Weights of a small image classifier.
Model: arch vit, patch size [4, 4].
Data: trained on simulated telescope pictures of galaxies, 52.5 epochs.
Rows from block 4 of a small image classifier, named by matrix and row number. Rows with one number belong to one neuron. Each number is 500 + 40 x the weight over its row's rms, rounded and kept within 0 to 999. All counts start at 0. Numbers have three digits each.
After each neuron's rows are labels from the 100 images, of 14976, where the neuron reaches its highest value: "strongest on" is what is common among them. Only what is clearly more common there than usual is listed. The data: simulated telescope pictures of galaxies.
# fc1: MLP up (model.blocks.4.mlp.fc1.weight, 1152x192), inputs 0-95
# fc2: MLP down (model.blocks.4.mlp.fc2.weight, 192x1152, transposed), outputs 0-95

fc1.474:549517560529462414517443535529528587487507548403483466536536495532459508502500508534491524472476456491491539480558537508519500548394487487466425455467545495522519497487530497458510538476513514475466483524439449469571450469537522476579578513567520507505528559431499526519559464477524492588
fc2.474:456485496478446496549507582541488472498489484522458529476479447484502489473514612623483541500541426502470517508468552484505497487531503482370519542507453520477476528483414488536509473469486566509514470461537509518476488489482414514499461510438497505500470582562471488515483524502470477478
strongest on: winding: clockwise outward

fc1.518:489435474546514541484561558574519537511521515492519561523430522589538576487545508466527452506469519512503516468517473543461502461425566497512435525539557440417506507443538487523470452510516493467499512449468440433546505512489470473506423498406435509424486553464418517488488485481546520542
fc2.518:505554470364474490533462508532529471511391479478504472542534478479564472508463584519516369494529611523510503515483487519503470554565459551420541508516510548543445507505521558544522499549543516532490544500514523520436524512515512526495540436512458483478518533512451500468487490499469503507
strongest on: merging pair

fc1.668:546507456512496500488436511485574468433502438487509462535519538492479471488432484440515510464523515502572541518529503475566437539518471559550515475478466555485531468516547507581540510508496452577482438549489523505476492474412501612463556588509446480451635491489529483455449493446479480458
fc2.668:459527500445548498489558455457489475493449541537516532462493538456630455490533577449543393553542566529497426556468508549509542525502490450459507592563556492492493536426534479515520456523517423520510487509537503447489570567499478512497462501488510476512472461505514535475508532551555555501
strongest on: merging pair; winding: clockwise outward; barred spiral

fc1.263:441446567498533534460594522526462570547500555497527540483495517498554542471528469476499456556513554489473463527469445534447550499468563430542453566543562451488462517449446474445512506532487487450504524461507467470540553543523476491553432478454561516523466508499448489482546515524559566560
fc2.263:524532476465523517466481521512534531482478474494541485543517465530532560532560553434457379486450650481497527488540360469514464441541524548547527472464477511499512488534548564521450525586508514564485487477516495546493539492546465461516507496524553569546493516523484429515540523486477479497
strongest on: winding: anticlockwise outward; tilted; bright star with spikes; barred spiral

fc1.62:544465545510456423556401510485558537523518470482462466518518470542472526521501538554502536477467442485504528498547577467479418510479487548422491436462476553582491525549467486417469531441488533451493525501484523526543470450493486458557563509554484499503502525499532504536552507510489446478
fc2.62:428498455523467510494533525523498526445529495494485529471466465452479486476496569517521568511543357511470476499449561486522526509500529466435496540520471478474510485464480503477520480472487561510453442491508461471475473510463352500481450507436519489480492519505480475503461481473479487500
strongest on: winding: clockwise outward; barred spiral

fc1.496:491522434525485449521521512563481512441497514434466509541462493412451417503466491539507548487480448504508501469487548552578552548434472421511460523513551441495572438460471562538519482477494517564451436552453470443513465525464516556509499560523503395489520541432447510479511482433523528537
fc2.496:503503521412452506559500563515536473528420493533470507459475445485542488471484590583472455513540493515506486534487539482482452507517507544347493514502490539506477550512483474494555483488527544486544508469534509505488473502487401535497535501481462506484482541543477547503483511539455478477
strongest on: ring galaxy

fc1.361:467504498549525549453560579554507550508513482493514520549470509533524514489545432465516452505457570498516477462518397561445505524457481515587443543548538451479506495456551516524493529540525505484456517475459460489500543528461518503503474535461489512450541563491425534468515485487557502502
fc2.361:531512483442476475531447482496578525501487479509528528549550507506546521581523628530505412476453601483509555455530471501521440525542496547485563446480459533533469494549501557466471539566503493557488522518487565576471533512518503473483557470526486495525536491474519479501497504533425477487
strongest on: lensed arc; ring galaxy

fc1.705:429533456526533507418528546501436519410529477492606505508488576428553432522513487465517432490451641476479461468523415514545515503519509495547503498493491498509545478504493569491489527581470449555497413510491472506467589495442503510499424533483535462462479489501513482464471492478504492484
fc2.705:528488520625478467520489436441584485528646535534495507516495505469507521526518633529538555522522471508506466470508534505463514489489511526559493497524473534530452488545487477482505475468515441452496530500468508534522601508511543506458526533503474463517519509467552522487514504486475515486
strongest on: winding: anticlockwise outward; tilted; barred spiral

fc1.447:527447535491530580486531539521541565544474480536511515500474500613594586471522506514516410517493542511488520480529439517443454425500555489455486505540497451424471510473492463449514526532529503433516552416550464505465525507529421479487479497429512591483470534527434457536517498555531458509
fc2.447:514517565388495511494474512506534519520421512499527524567504509520541523570510461456507377480494626522502561453484426529481469519536498517470534470533492510486424492496539513489501531564525525493553560504506538523506507487559513483501535439536498502529530480488468487493507506454479538499
strongest on: ring galaxy; bright star with spikes

fc1.307:556493523524469401536424523507580558511518544429476454527530485535464500528497510531492533491478452498490548454562563487509443537427449505479446431450505499549514505508535490461493548454519519487481501526441484477575459463534517512580587529576486515503514562461523522516572450480487479529
fc2.307:473479474470449488557501544515505503487469486499467508484479413485493500482499624591485538502523402494465499531482546483506497504513525477384495530512455533475486492491444495526504507498498582503507461462532474514472478501471383494500475517463526513525508560546496462509501509520461488486
strongest on: ring galaxy

fc1.82:398494448505565555468595498524458485453505524530510577467476502425516493503484442436488465518497572483515441501476440513521565508540509491578521549568496482464537489483476531568521450518499503567523464475489494481484567558488494541501366515440554510506534470472461518466447536461509506491
fc2.82:553476537519511501466484437425525535507522480527555471496536531552531539517515611457471495483483539477546521491564497446482461494545508535598544429468449547521487547546540480447486526520549421489529509485559521582457539459493482484490534484509470542533486421543550500547506488528462428474
strongest on: lensed arc

fc1.420:495510463461547510510536487487479462523462570526488510467466497450518435467457466452541546539563495550541398480442500566466519566485459466490494533550538479516452548474533504480587413490554501475546534540474564486491500568554501566464525424511465474485478492484476540439484484511519558509
fc2.420:504452557434471559519510521493532497523453468513503539560490498552574538568549420525460427488480543503528542471483472502470472507562504532435564496528509509454405470497462529524467540555506507474567549453578517529471522489525523485494502441485503558496525525537490518540502519519486500499
strongest on: irregular; ring galaxy

fc1.529:450538421511592540441543506497494487454504501538546506489489541377488431511492479448538500551508592540510439490472414483568548522510471494533519527545483508477516506515557530558538449569522469579516439515516519501474578559475480601451454528456522465483517479505530522424440490505476509450
fc2.529:456483529526530458481499429441506532527558507506534520468480563512612516492512647499524384522483592483503477520502496510470502515483492489515482525508540489491447527444457493472487517512513404474520525511518501482481592519515433490500479481497500507491463444493520495520488507540528506497
strongest on: tilted; winding: anticlockwise outward; barred spiral

fc1.190:413484501535572564465623545533484533471514519516540558500485524501491512484515452438497503519503595499516448493491393524505583484495500471577466566582502456432499482477545514526518453532563512517507500485492474501484571535494510525478393511435531497512518536491444502495506515513562490499
fc2.190:550524498495488464490454439456565517503522501512522493548558511540542538554519617514468415461447594465521563481569478465496451490545485564508536435470448581542467499575516510470478524538507468523519524497543546565460528462510477470502552478528486525537491436520529470532507507519429450486
strongest on: lensed arc

fc1.687:416458491498579562458596517509477490490490521540537560484483536462497522502536453425510490522493600514501448507469405530479533453527516514557520579560505438474522493458484510547493452528523478508499494465511477505453592550493540479458408530427573487499500495495408529468493507523521546496
fc2.687:578503522562496462494477491470588515533561471527510489520542542561517516560512567475466455482460597485560535499592444465480464532497507513567505448498460558543446534566520475482495522526544454474534536505502539533522510471523454522487554479527485537504502474509539488526503508512467438469
strongest on: lensed arc

fc1.243:543524505514501479503428514453524484507490489504501461530499517561475469501498524495520517479483464470583499445568536510461394494555416583440541443480437573543459479522577533489488471493480481470509518525524519518490476501486521537510551471551468478473506444486547558490517493510474451475
fc2.243:454500432456477526487544495495510530422451510472533555536480505455524507512509590515495514509499436489424489528457516533586552472463543442427484556536551461448560488445479561525476516538483492556450396476487470450522524510452404488511446548448554480530490510481501464518513518495531552521
strongest on: winding: clockwise outward; barred spiral

fc1.88:521489430518539425501469492460557476416507466459532473534539511438460458470483527478529514511485511552474520515487492537585492465545448474516489468425461498539538433514499584511467491539419479578459407503536521519456519486443515458464545515563459509487492442478551526452490440552488478505
fc2.88:514504477456519472502508509502500515457457483467496457503539504471497467495448663488539477534526529535534461495492496499546491554479502466478477506505494503506516485480536495510544485507534483527439462547461493487526525525457394607480488530505465488446545517483512497435491468460490488484
strongest on: merging pair; barred spiral

fc1.115:540521561548487415509432574533559544510536516398494488564505507532460542506480510537517538480455456496518530460544542502519479510451499515472452450444508506544495496509524508496480544468500495445488520512445462486583460450515503486585573470556508536502528515443516514527556442466518461537
fc2.115:461532456493475499512503550526498480482491448501486504471492436482466480469502600586505565498525393503463509536465543487508482506531490481409533526518459529469513509479447504516505479487502609540502459496513510487472465496459401497477452499466522480477491567527489503518436505492455481454
strongest on: ring galaxy; irregular

fc1.17:545452533497468414525420484425518514504467467493487445512529490544481460531512525523503519463511470473571535498588538511469405477543440544443523430431470562536440455544476495502472537486529477450542536524528514523542462448519539518501549405551546481462529455478559532491488470548460446482
fc2.17:421537436490504521478544521522481502424482526499516521510482509466520479486508560511508542532526400508431490514434532539572586473467518431447489543530552460449554494452482581540490494510484509566474407518501485438508535527451393484518405555432524481526489510478493489534504503480539552526
strongest on: winding: clockwise outward; barred spiral

fc1.234:513398568511463486559466495484554476519499419412472512508482498544439530487452525565516554493493409530494513477550584467463476539485503548352505462473476525502457492549498473403482497465462513425509554506490514494465430502495479497483512453523405515481538505471519500503461464474462478444
fc2.234:438512466549515532515511553514478490462527553485441527463460500455450494517508556534535569524503454514478473561476514535526510481524480470481486523499538449466525517425466505497515470454512547555490445511548473446515484501503438529548418535456555465512473522500501480482499542497558514554
strongest on: winding: clockwise outward; barred spiral; tilted

fc1.262:393518476533585541461602500509470467470528492519549551490485535423475516501520470449481483552470601500528442493459434490500576466509508499538522577567502499467514499503538490537515440526491481518517477462499491492483565569493546522472420497430579506515473479498475542475484522513494499470
fc2.262:576495539560468478504459457449570511528562509509500497521540547550539534542518639526478468450471539481541528489560495466468455506491519531564506419467441541514466540550483458475490507499536411473519517493501521554498556432513452502474540493527473534518517434538535483530513513494467443472
strongest on: lensed arc

fc1.290:477529424505491447518516513563477536456461502451490497496475488392466412496477498566517536489502451505477490498502544555540570556438510417501475512490534445509552446455453537512505509494471512570439437528471469414523471489453498546507474574526503403499513566436439465477495508430527553510
fc2.290:505503559399449496566487589541529487551386479515469487487489447476523507475508578557471447506538534526516482536495516474437420515493513551338489503503505553499483537510501469475543488494542535456531518480510474504501466487513426537518549510514461526471483547542494545489499493511459477483
strongest on: bright star with spikes; ring galaxy

fc1.201:538481414538509494523456518516582507397530500430496489589479521445439535472466512522506508425466491499488548453534509499620513435509460467594486457448522481519536410497526566515458519511443476566415390486495475493502531449439509453482520521485546545506536493454509477508518477508502505507
fc2.201:521482474477502471476486489479519531461488490457528452523540511482492482510453693470484468508499541510523488504526479520552481536470519450494472466485512479512522497482486482490523505541538465530444470533456477475522527505487385572505512537502501490456545503475537506479504487477495520513
strongest on: winding: anticlockwise outward; barred spiral; ring galaxy

fc1.147:523560503518510433478445529489446535490545470419529497566494536493468508504556513529533507447470504513439540460518512535483516505477504467559483474411522502561530449475483557484420535506406455521441493525469506476524471438500537455479565521546558490528481492425535443498508477446530525502
fc2.147:449467469473481529518534541525542541491473426508506513465473485463532507479493592556498480541509482517486473540459506445515523481519537529421518547528443577452534516492487501500527481531516560507538468446518512506456485510434428547434427523415459495457498568534501498493447565518422469418
strongest on: ring galaxy; lensed arc

fc1.553:399474471494549555482585481519468521445515546501502560468471495437533508486480450450482445503508566494499443510476452516535597520531523441564522543545511477446530500464439504582512481509505504539518463468475498457487584546480509524503386496436567511510547472474456500477478534447537547512
fc2.553:557483530519531502450456428422517503502513463533563477498539563549523538531505615459510505501508541510539515520548498461492440488559498554592550442482455532510474517556538469456499513519531402486534509489577527576463543474500505494470544494511459552512461416548547514537497502540469442479
strongest on: tilted; winding: anticlockwise outward

fc1.498:546507468533451404547454517534523556472512539399462489535494462518450507528506481542456556465470429462510549485519575512564482513423480495515450462487531484513575475512478540518488570458458550530422419503412473464554437467492487478560559581566488481521521570421484503542539454429511495508
fc2.498:471483528441466488558499567516517506462440474511461498494509456500548521476487635599478501507539462483457500524497544459535483497516527517373491528507447574498463511491443461524506489476494518504530470454532502541493525498475386505499471518471512519525505559557505475521521529565455441491
strongest on: bright star with spikes; winding: clockwise outward; merging pair

fc1.538:478444532538501512489521520492459532482523536491493517517493513478534552529519474475517465517467539498359491476530460566470508444448520440568427524505584437500501504471447507448444464494445477493484479481495463454550592510533489434547452508461541505524453516462469485489543504531542569563
fc2.538:538512471406525499507499506529558546525405475501538513546514531523553507501541635402475434537469583443494509515562459499491460477488552579553474497531490518528528516534496540525452562531521475522490544467448483507505533536486523485497488497483501490506512520513474485497492513495479458478
strongest on: merging pair; winding: anticlockwise outward; barred spiral

fc1.716:427446487533509545491580498539426537468554549508482529524471501447519471486494450446477450481480577468529444493524454574503553539490531477558503537508548438491556513451406536546487503485466524523524440503428461448484573502503531504487405510472573471488514525430414555461489533477535538517
fc2.716:564485539535509497493469440443560501509530480531551502517531548535543547555519655462492486495492528502538506484541478457491446479531514545531528437490441541509480515555523471461469529540512409484521505494558529570496568495498460510479540509528467587521476449555527480532498495506452459473
strongest on: bright star with spikes; tilted; winding: anticlockwise outward; barred spiral

fc1.311:509518440502506435485450551476453542458501454464523505570482548429486447510529510522562529524472460518452507459494528542540434543510534504492494486446459495541442441497513558530438503507487461556468485545553464489509451478447580447477539424555546473460523439453538520442485442495493468531
fc2.311:444553465478501500473537492500468504471492508530557481465484496443522484457499618493501494551533481556458413552434490532547575507481470456429490542529521517452560528450546512496579447562484531494504457489472536466516487547465375557489452539463473479497501520517510538453469497488484550494
strongest on: ring galaxy

fc1.466:499495495491494456513499487498515448549507492487496489493462524530427409521455501505520549515496467471594441488482523543480456608499468539490496488476491520515471534541513503441546474489509498483533520542420534471478483518482464582476524475533438493451490480422511474428394502439488514451
fc2.466:473493507384498561526520474470521499486385508500477549558495490539583513542515540530463367490469581487512550511498467541510503505528519494393527548548535489450441488475443522531446501550513500527512517484544505501489554483540454503506472490428522497498542489504504518531498511511499533516
strongest on: bright star with spikes; winding: clockwise outward; barred spiral

fc1.565:553467516525519476500443524476529558510499489475513531574478529557475535496533507499546528470449471552452551443582519531457460478436578465513477441465511508505499510493526508452446538491517458439463487464472432468543454440517570460469575494514509543454498471431560485494495452469519501552
fc2.565:420543449492477491510507555535463487468501474514501499459495473440520471453524613561515542521543442526440480573444514506535561500534465475426554558515448533472517512492486531556530446482487536553514466496498542498467540507466440524461409510449537447489500555541473511482457571492454515466
strongest on: edge-on disc; lensed arc

fc1.464:519446513504503486494523543572574578541504486462517542513433519554465509472550481499538527511478480524581508470543506541431465518429543528499444524555521487426521537468538481430486484509544500431490509458438493444491435503505494519494511526459371457437502570466413535441463517456517482518
fc2.464:515530510382410477577437497501505468496407477459475472561519442490517479557495598583470411446490545514550535492450550522521460537548458514388544498497512518515446456511502540539495551512511498554507515527521503520459508480501498515484563450529470515486519515506475497507485445506474517499
strongest on: edge-on disc; flattened elliptical

fc1.762:434454559522549528486562466470446509472542559516510540497502494457533484504530457460470468527458641482514448489480374544474535473485498420555479524534569453538531519483432481517491520553487506460514476466449461482530572522537525485543460521520560485498460464468487531501516528496549539531
fc2.762:564525486597476469482469494524557495523594476495501489543505596571506512513497612462493449444475612495509554497520426509478487492462510503590510453496467542507498509524527507556449509540501403479503503496488520484517535451495475506465516520514500519490519471514469468538463508532464482459
strongest on: merging pair; winding: anticlockwise outward; barred spiral

fc1.54:426461495544528539461552558546555523522509454488549538562466522519538532503499442479518481474467584525534509488488407560452535499449525447608448557527525455415481460458533501482464475558529493507497509472471463470534557514496483531484449524440479519479536553499478513469487505469581535501
fc2.54:548544488449492451519455482504518488513488516527490501511520516526551492541530611466475357472485615458526571502574477487505442527572461563488577447496458577545467537529527523493506510527542478569517529542537574575453557492523516484484550478528498468539487473509480477497490516518445477491
strongest on: lensed arc; ring galaxy

fc1.283:460469520531512516447551510498464518530551518529578553471472546456503513536538476489499469529475607522470475496501397526439524454519486448538518512514554428530511502474490472508465483577527479461551510512503457519471543516545517467471439496498590453501451499488439554468534529553522563521
fc2.283:567512527560454423505467530539560507525576497465507483519535535560505480565469557524486451438480599488558543490522440471492492560480506483554491461462468543524447518516497474519502540518523458484489533558465544501535500446505439548494537477529515534469545510500494459533473500495447454450
strongest on: merging pair

fc1.156:554515531520476404525427546530551545496525530444475455522534486509454491518493508520516546489482439508489543476552562493522463546422458518477459434443510498556518504510547501455493526442516515485488489526432487474560462460520536509559587527576471508503501561452502536518560455481492491538
fc2.156:471471506465439488557512551510511482499469488511456515469469422489503497464501609597470527496517416482485507520480548496486487503531513484381509529511465512479468521483430471509528496484498572473515478479534482521468490494480389513493473488456489516517491576548490480512482522508477488463
strongest on: ring galaxy

fc1.2:444491526505558524417531536495442504482502502491571566510497562453508496522551488480501465474418624446522484482537367548498491445537484504532548500488483506521519528513505530488448481572514457480490462471505473536420496501504557471457445527496551446459489482498491526454502485530490498465
fc2.2:578531532601487413534461553552588527535604505497454460519507516552493496566447562584496502471493549503545522488495478510476476537422513477570438489486464525541477513516472472524498520495535510469492528547432509474598488453530436539486536512520480501476518535469498476522519482499487500480
strongest on: merging pair

fc1.609:566430519499494533483486531517505527464484458458525490580487544580549578492532524522517428485474574517404536457566456491477447448499544492481483467472480501465529439513457503447387510532407448488461435500519471516538538454500467429531490591480488533491504491487494451520514506509521490526
fc2.609:487508503372535485497506548570473493524396533528510512468462499472572454465522592420495406539512548469499495548532474556490470501482474500530481515554523438480526566466504493538509502518518491500519534494445470476517531564534493512494471479475557441517505540477431533457493547515527504512
strongest on: bright star with spikes; winding: anticlockwise outward; merging pair

fc1.479:522471481517474506522498523563447557430497536420470523530498492466439471500548481551495539460495478485487533491527536530557542539418534427531420491504551456480599434443455548498509534489477511571450403492472452400545459474484482517559496572476534476524534553417445488487523522426530522564
fc2.479:523506507390455481539471549510517504500372499508509449500544497505537517426508609550443404481526558496442528523518506480507481487506510526337502495450503555510549525479476503479489521549469546501524470456480514500474466459497431483515529577533498514512491535549516504541507519519476498494
strongest on: bright star with spikes; ring galaxy

fc1.359:500486494537491557484534522515476500485520471489520521518458528576585564466525552497534431507436487521396498446505482510515475424526518501473502505511488436458454404472503508484458513485492449511492511519597458483487475523505549429464531469481525554471464468478491526495490456530549495544
fc2.359:502495484450491501499518493490452543502432533475461484483479473505496508531496653499496466535490534493510485499527463589469512485487535433511464470513491429513484578426597450514526473491557484465452516480446482478540536501540372561478478505469496481489459497473481462467537515471530538519
strongest on: merging pair; ring galaxy

fc1.352:473455529522513506479523529503456533504510531511508509515511531455521533509554475459531469528478545525387492473503444558445523458442525441571441529502591455486504514455456496447462481508463479499492493470523451439561576514543515449542454506464544532501439511474481519464541509532533569601
fc2.352:513506454384505497494497488507493531496386482529530476530537545515601516486521640469471380529516586469470515519555465508522483475527535533460524507517458533530532517515458536510441546555506480565495516484476517520469570529509478488490484539494544516516489511522485467513486521526459470467
strongest on: merging pair; winding: anticlockwise outward; barred spiral

fc1.521:451481488537531484474557526534420526479543549496525508507437544416476479519485457455500490492436569486482452483509433575496528494512510436545495528516554441496528517437462491483509484518434508496529484503426471468492569535543540496511418510474571431481502526436416547464485510495539555518
fc2.521:562476558497489459514467493467588523499495501531520523500534521518541547546518667496489469501475531474530510460548517475490433482485511544496474447510460532520460525561493462440461510517523440474519509479518518558523577497502444493485550507531448539521497483523504488519524522500475487498
strongest on: winding: anticlockwise outward; bright star with spikes; tilted; barred spiral

fc1.573:416528464488602553454593514534533474486508501554556530451508506465510458500502453428510490563519609538525407498446399498510587505511481499561504576574521499475519531498505472548536453548548523515522480502518489485483584544498503529483439527476502536523479514512461527494479521522521514488
fc2.573:537478556524489509496479415434541532533537487488543513538521537539536568557520580496476424468462618476537543474550426469437453487525506525533524452467472534527442505552521471469459529550504445451536560476523521559495545457552469466509547457505494539521510417513551480547509486510454474490
strongest on: lensed arc

fc1.650:529448516501453570531474499497582486544499405496462513540493487568459584479488555572491570493506407542541532500501552466467465470507526541353503493504464563451488469530472498468457501463487512479517531468491526526459427509469452477427534489440436554482519516495509485518421493490479472429
fc2.650:498514483485483502549479587538518503471459544449407512504508459486429487495517589582537575499511461494485498567491525519526495519480504452410487509501539433500571497470477525529498499410491545527446432528493443459561448476491463547527495557476502488521478565495517467519534524462551518537
strongest on: winding: clockwise outward; merging pair; barred spiral

fc1.342:546529529491460421537450477471533464478490479435487429505527501455463424540419495511503528472519455488564494520558555476552463566488438521490505431481479539522472498518559525539583478474503494508515474574455548518487460487482449600550556469560440446487595488462526489489451460432448452486
fc2.342:455477490453513547497534520497484554470455492504515566477449510521521510517539572510503504546486479492445482512499523548497520482480594446432488564539558437466511513418503500480473503516555500525482445494524473455481527545524377483500463530416547558496487542513479452518552553559549541533
strongest on: winding: clockwise outward; tilted; barred spiral

fc1.545:478452502534523561460536533545478559500512514487521515547470541540567548530537510486533420511454560502375490455533442535456510464451539453517448515519568461457498500478486512434432511530451466464512497471510444465534585508525488439549420507470518559508469523482469520476548489539520553565
fc2.545:524519524376541488484501557570507516517385500531513502509534518508568496482518648398493407553506596482520499555549444527483456517495502548495503516541490481544501564514545498529487512496546500492497557501479505510498539551530528511476516477513500459493482555506457512460487535516505485520
strongest on: merging pair; winding: anticlockwise outward